config.yaml
horizontal_flip: false
norm_position: "pre"
parallel_block: false
patch_size: [2, 2]
residual_init: "none"
batch_size: 128
Rows from block 5, named by matrix and row number. Each number is 500 + 50 x the weight over its row's rms, rounded and kept within 0 to 999. All counts start at 0. Numbers have three digits each. After the name is the row's rms in percent of the matrix's.
# q: window attention query (model.blocks.5.attn.q.weight, 128x128), inputs 0-127
q.2 099:522516524583533403407416519465535518411425445504511492510479415501488466452442544516436561526409481551521484475505670477529546465521565523499496411512592470480507491539478540529515536462456506506518568530520469416521500507532467495442565467535507503535491545521429496507581550493445482455575464472530490569430481384452546579451471525427536541557527526561441601527468595458501423377521
q.3 088:554462523559578495451408533577468599490499512444504480567522548507387478433469598485541483546515388582553539486606597480496570469533542421510464442456513489517509484437515516503535455507497533511528429509473523500506498425496501543503414500571554476456511505561488487520449564385524448479493474441484521495406429561505469486441437417450451547473498551496535536641439407487532544574439
q.4 096:637520564458418419486523507488575481549573466536555545491544553539496531492560481489528514534521505490417511576416469559439491548485506481460465534465521530401462493549494498572435523452512541463516584534542512621629543468524426483497510529448446506434510449542475495526447477451548421484484584541627529496438605509468513494518452443548485513545604482418491428445555491593497426493491
q.5 107:509543531461556525483436559524488570445539544369553514522545587585457474501521491532519526482456471396492471563490495480605507601409533503468543544548501499525487468414404470491519517440495586590558429473474429509536425439569548526499503568528521549493484408539511540511530583525381598483555469493499566488573419548514449558489500422498557463464482512549540584543472509499521605489514
q.6 093:569491527490573454493410550501479392521537428475437487486492442455481484475551507468519483507567427626520432454384535523489453454525471514474413528500522557488458515412604518445459550467511548552475559481553548546481592554508440412507512427542585450594514577397475489490584608519488474493465526543516481618474467538517570536468495579495526584505498421562499469519447508508436521487509
q.7 091:566492517355561443471444473493590594572474586507556448498450529476501530504612413528507488435625439581414499420541488520557525510445472477527424411521469508452437490473461486471528491508446433441504497557467427499491572554517494502478547516508438494452457495523504424522533516486506558518539444472504525438479487556568531467521504644482538493553549446485461568500499404489591464492398
q.8 096:500579478440576581485484427508462538543455640505576473420513517532496503505488467543444481533449548505602483486462455474487456579455507416515529490541502475533465475580533493507579467524496413501508490447395490432530561476507506416506473511440566523350424460556612499464521522573529534539450538511578535520460493589431526500479513593559497564556470424496530480549423484482501533598431
q.9 097:570500555371501510583566468458436521471571473510429451496479455508572443560436532472509438550489472571436451424517492454528507433472533462468417551474480566484547499452524540446564514453463396512508429416499483488499468490462401518583495438489524465459532534497453508553452503495462544437470479563518482502456382492390474533511558508490508576542500397574436626520584496436508476561424
q.10 094:475528491411533553542553465494471467563438419516409454474558535487442523522513571504492533539606532465500518498415499450531548491515551527450606560481588494457480560469555563474452558509602470480460534443486486502608556517460448499508511498501551605539574444513539491576584534440504448494544410377446571522402430450513491510527448462442483589615465455528501486496552444479516444472529
q.11 102:538528605543514519465437509411477569492506398440517485514505452459449530395485529491477492488535421527497500538532510498505607563484422461550427418461617396539493530486547435506593426485457555486552460421457495472526471492521458544470471495486547454593498605411526446486530475469466528516488498593515534468461432480509471575464470494451558520486574474510550388506423485484484481376405
q.12 118:433533446471541491584513480594433529577560503525454555513531549559585535560565413500580450493548601498439560530552541419534527511477529441505584596591455471462487451511450528510427528544540534530534447445430486482508516430567598427510474501486446491451502407612562530434469493586463499456469555445544537488507501537523513438524475434536458444462483450513524437554587436467559454534537
q.13 094:549547566568508505422433506532572504466495510507590553502509455426495611411481607459559545453474476468506510456582595475374461536544501543545529467519604531524523458423520468546511473513422529472564582551579532521516385615507549549434556553467473519478535454434584435512564482562512496513478550526494411417462479541525429503528484498521451549527543533465595477493545490522480509498448
q.14 122:486538580438531547482496475431547472481436457486439465478487467449550484449451551488461555487569428613531460576515485583559492362447536511556469517445526494475553462538607493430498473528476457553419465458522528554471652478386474521459443443489595478534449611428525510550532521488437531486504496573555445548478497520475487563556519604431521501532560516483506589475474569506516555487510
q.15 095:530419614533477586542419522433530472496587487536522554505443528420599432415537596577443478558535504440523426467541510424428488473543457552529496476430575438508537468479431448404438530515539504478450515485565582559531478484540518543581525512489549454597489466519457490490473480457484473522480455569462455588454513549553442487396475552551608528515563503517490514449422507562452472469531
q.16 092:421562553494511493456515533494581590539574470466519446559499455470517555457528556605470511487487526634457472467466513523559432456534497448505515517463492503561468573581568541458374492581541535537511517516524461454512376495488460565488500509518511483539531475478358555426531451525463537518491498423432551480507504444424486436507499399456542511559470499535497616567469501583476617519436
q.17 107:512472497480537542418483476482561523533545464514436487495551498470574508556479510524473540540436575521486350497544510545532482487517467543537532450497472566518485432531547549520421536470539575535597516505550444468486504538353450593471428491553594461520555603458474518560571422421457484435520437527519531518510414441570493548468506595463455549451491522527408561526374541500453546453455
q.18 094:493483525521529477524515509467453579562525642530411462466459570496524485524512487522413443444532466482561603432461449501456468421442441465511478456471483515521471514476529513568466603468513581500542488443565542601559475519517583524426528508509448409447518530522503419548586419533468470516564453455531523542501499382512519445566639494524419513484403557468477431565516533575486527506530
q.19 104:491387491548531620538445468543528517520570577465504629472503497417482575450527461517472440550499553485461541514546537455399506557415512561554516496501461502472506589561491478577582473496492487484491498471454500457636505595547508457556431523577434499553475388507549545405540571490529528455579527486398492497547573444457482449561552442479433472492526477505479472510478415490518552520502
q.20 110:424505438573388487518566504583462441565550497478503507499487606575534494445530472466518463578590503469440544478482475546469457547503495497503521551607529494499513470508471571502551456502472550489472503582398388495621405470560462511522564538443389499514518476531482476515498525489605498414502538409441533587450540488470516502399483406576498459493489499490575510485585543566498472564483
q.21 110:454453437481465436489500598525424490549508488461501504467436517466530481529578403490509478458573449438435560414442500436500482548444483558482497526507454467458536556530447551560500542545495546473490602528403520584613430447547440567573437474473489491518604471575571569522435484468478593409430563498417429522522554548487434555461422429539506524535493535467537468480507431558524472547499
q.22 091:526490473481468517463441452512428504411506555427430408436557500489428541496571437530467439512495464457496466513505459436505528465510530436449409521531462455561539493563463505533464392487397485516460525494365535499497597477562572519494559456423465443465486457543553547544444552529455531497513570489533544458493389528526601516573504498575560492455468388488575560489580402522559514558513
q.23 107:517429396543464409570551412605466468564610453446568475497504501544472455473561547484493439510569460459475462511516521452449457539531491492524488565525489424489532513471497501569493497468526481415409498538444475562532476511547461455431545404446553495533436450599469555481448460475443516403534467532450434552498553542450483546422484408538562466540504523570613579490521415511510522415460
q.24 086:541488483448479481480501483528409462542548451420419579483478472484527551492515502497419466564518392514527533483449579510523446610555431499473551591367550421531466479494480449571564532610547586490466593535464537433486500467556612504600507574474467486477475484469453576484544499503498445489604451477477508489524479531492506491540608583483469455563595487458544537503477470450560559498507
q.25 093:503585436499552547532484494490417501542402540429439458437480531577492471509570488443485489515557594526475504499574520465437465502550479453495407567561481406515488520521452576445580551544441453505556574528459431544508523538556467453489486542502504591471439482534476528559403525567545541498422479488530637508453442578496473381565532456512417504469478588561573543421489516547506475504549
q.26 095:501479565491452568468497563501590594517514461515456488573561507497522494465515464491571550512456427538571473507534475576504589504568373528487505417475493535493506506464570541460402477488556536484444551512552549495516539543449394485568542546513559529550596468521547510543499457469414486491461466533534383488541460343502528538488604560585416500488540514551485518461539579434530533439571
q.27 104:541521551521388457595428501525434504487424417451510569510537467419432432549466511527497506489583565450514475518519559527582574484478450503513497606509428426582571417503423516511529428465484498456458502567487480478529517453504552520464512550492397522509433385483506431508452487479496600490522503573481405564479470540481481528444502452467554576526436474489611628545456466533469509518469
q.28 098:426538513539423591544495450465499502484506444539481442485481371514473464514611468479597480542519463474497491527382504599426433579463570515456459482497468458530507482476535619483461552502509452478435474632534482569547496473483479488438473541467548550522539494514464466505475498479534459452412486536582484549486459468483491559531434585517598608494557587403501524564591460483522461444460
q.29 093:524397414480489457530541492475611426498542537560459488474496526432499489535429551453503545532588439399448622509495476590425476536534503573450595458508580485546613492494467495474482422500484510492454517480426494466561428512499461473579477521540537455624574487579519474473571459474457442471422515564529577501627512467440550465519487523451461500515460492494413479498477542570548460502498
q.30 112:485457561453458461450501542475474619480479493496553432505491515478482452532506484563504529527488490523635502597529441507521507382517489443501465487380463496509467516499538430422581445454450526571460492462510556469386624518479594514411472462397562529454465491424480475536551574584493544522445470563510452520498443563470453475578502578530423546549509453525435510482433479419482473456463
q.31 102:559478525523415527429525459515503509486462509412570524470394466471585603486440505473504546557507464439487566485505513470448579526482547495532507453449535487467485592475507454507415491499573594472582424429521555407444509554514539468566372450591527537527479460436466417537548495498484547564549459503475513569500561464445484456506565519509523434462443477516578444533427498452555627590506
q.32 084:477477531427589532502505525511453505514507521502485515598508554494516523557421528494505381491487487465496606470523454510478515514462480449526514533446435400516517499554536511471451551474442480374578493549458453475516441528530489474445455484480364460516379440502439556474552472585523484478391427442537489500522560551561457466626518515560607428465490562508570567493484473410553422483457
q.33 094:456627470497454474570475471476576520575470517492554412546475518529588476510547474503494494381504506564529522503484593512499508494502565431449452518445469506490569496580503649510549476484496404400453489431563488501490492472512521485541495461452521562522569562522509563543551565434468536480451505496563600557521519523496563489524523525549474449459543444535497497539612366516389467479602
q.34 108:465537439443486440539493538420483437608575517519464485501409559519473520470491454560550495499613523447525499411414409540526490474538522547462516552480505468509492489419491539500436532566524487518498475464422496550548504511451400532521405388512453543422541478546622547506500537547618427443477546515573501499472480478474503539540518534511452432470411415539501486420585430524446495419568
q.35 101:474550403476501415447515633414498467572567546467509465551541497511573491490422435533543499528467541566444577481529445511447439565622511482411433448511493461461532490472555550485455483488613514428442463429554451530544565477534488563469481484554511503524514491383584474575558514446499476519485551543564428514508517515492497550544546514472498600577459528451415536536598461532521487515570
q.36 106:534497416452455481541467458561476579609453473492461585416497554574388489451394541519524386488535507512485460506502535458511565492504546566410534538519539468563552514487554490504396510518451603444581425543480540566596497414559519483530470508456521486584575455518476492575535518547521517558493548455434532504583539430488522587490485530458459558557549523541420485456577509529542505547536
q.37 096:578435489480565527429488462457507388581484444454531436463506439566390477455547571509445465567535560558446571443468535551499456482526508483497531504423512503515573488532520395554424454472523491553487532530596476478456529453525381649597470554502484506438592552444607411596504524489474502488461504515544445579474483455504505526516449530506483472415539543538439480502512538476482498469515
q.38 106:419468527494543528533523584603528492515512575492484580456467485470515650524473536458434533484466539438537468600517465496522536522471461399556531430522490505456493477513476440543547523493493538524502467541540559461436488507582469385578446453586481486499389478568513490475532433535496538494530501327538490461491412507465470458535505479523551480557488478545444501528562400555464514450362
q.39 094:447538527460453509518438457512540488474479483504473473597537493539499499492545489455452421455415455542463454483526524587626513513591591474538330483545529540498442516515504519516527510428483491549545490560472469553442467492543562452585601464503439511542430411614483510552454468525512576430521507501481441517494512503529413419484473572425489616560539546474492403463459475500431570502469
q.40 094:513499382458493568550503542441515535595515416506482465470536514623614466524517595489471543519476475433462478483397552538485481491520585457427479473438533565477491514460578523425493479487474498471470517517504566516559488442438435619402449510534427470524577450377597552470521530469523528492483510526488456460457517487597596496392483526456521517544519460538495524533564513496518504450607
q.41 112:494419547533568502541484448657548546446451547423512413618485460460548471552578493470527451461446554453563471493545482497539487552430490407555548442479473538482504431571436492565554533537504515514500470532477532469538502489573564379538541467533488521482440499516499569443432466621559582524534466457494507526443472569576466463594408415498470520561496450476572500464509555498499538505461
q.42 086:592514577496424545538457425584542518440439489416526546450461478507512512505521458533448517552482418556500561504483506482487444540553531463479538470577400565500493483413510597432369440390520544465506571436446527485525497438530606486581500506486476468493474492432462490489475459548479471454558520453585408396488487543535419510552512483452493498558541502533390421463476448565532484428464
q.43 099:413455500385446479572546538481454392473538527510548474429523482455404480478557560501498514437483501484586498511510568511481547455490508505513514545498497454522475487576491450447548442510588483413429516403503505517505561425422427505464465424558490485471473527485489492601608511508499579406511483591508647432474527459494568540503452493477514542451606565478503493426514514416513503546599
q.44 106:389517525426508506505555515432446492600609563570475513573505472598468468573556441509536484489519548490511611461431418512420422538507530498463549561574516485446445577462470575479437497502504427412485466492410515476365511445476458490503408490475490507527550495550640555513520533482512506558512526478524543576499512434520540522512534423490446518489480444553569548449514473548476408519510
q.45 116:484498469537483513470473538502490490517483465509554476492533425444515345454523547485512549500521494570490518504466489531492535454508537555445561522387557440619531504493455455414530485524453535491548516484501463568458575549436414593446524423438621520523431498359504514555470571374472532441514462528579470457462502401471540470425455558499524550445594553490525552508504552516489478517589
q.46 109:392569460425583479456514454420524457561602469448452612450518516530506534600509444495530490473587546517564540436457440499451460506546508562511487440562542450502483520410530459527414534490503474444445458489417581500545512399482405505497456520472440557511543508488527484541423460498595535393448459529507528533548500515475526494484512446598486443538481407476412513561589456556515457516536
q.47 096:473559565470493468517512503510512425502571562477441395565494432469488533499444496477506522494484585482537489493468460501480518536393443528550496495529469468529516520505574543468493496428533484494481521423503505559418482507479389453436536467441529430450485432427611547509512582495545530500546455550499652523590530585388528398467502485488513396463531566522422507573613469439448424488498
q.48 106:512499491572478463516465509473519435484512429535513546506535441498531523521468610517441458470581501584412469522531555589524345474473486605473430422493538551575508542469536485519485515456560601442562577513474482483531566496452440557533475500607542491505480499485480452524452568465442488470416441511506543546470436392488456607411526522526499433615478473542445465395529496481490544525533
q.49 101:460397554455501397472625543584583552514461582471519467558510455584486459515573432455515523497528603454559475528494564433522561559512531488519487553551544441603484498450481507483534515519481482491397458490468539551582496536424580471572471561507429448519458467403534548417423481511427525534547476504466450535445607583485524489542461572491515511439536573529571502505516440507466465526505
q.50 099:470488480525531431478492543422486531579553604526462474581380423443450489509473502485479506428474462454505556590529425463572456517476535422542452538579436511522419529458520587527423470524568490486421499437501535465553515561549501444558337561476524516462546477518526519478481470535633510524552389484436462543479495520538537387499491521551544505560514442539496511492562461515511416531538
q.51 104:547473540526555478567464377581477494508567586437467483397515531480488536513522437554496494443538489558531565539479501452479503495488524554634452504481623497458504541615463450465567409554478549458472518524482515521517442509507553455512446514484472539498468576460612458599445546517537498573489551522576433420517495526508404442488517578536575533585428552454523444540488543455549510450558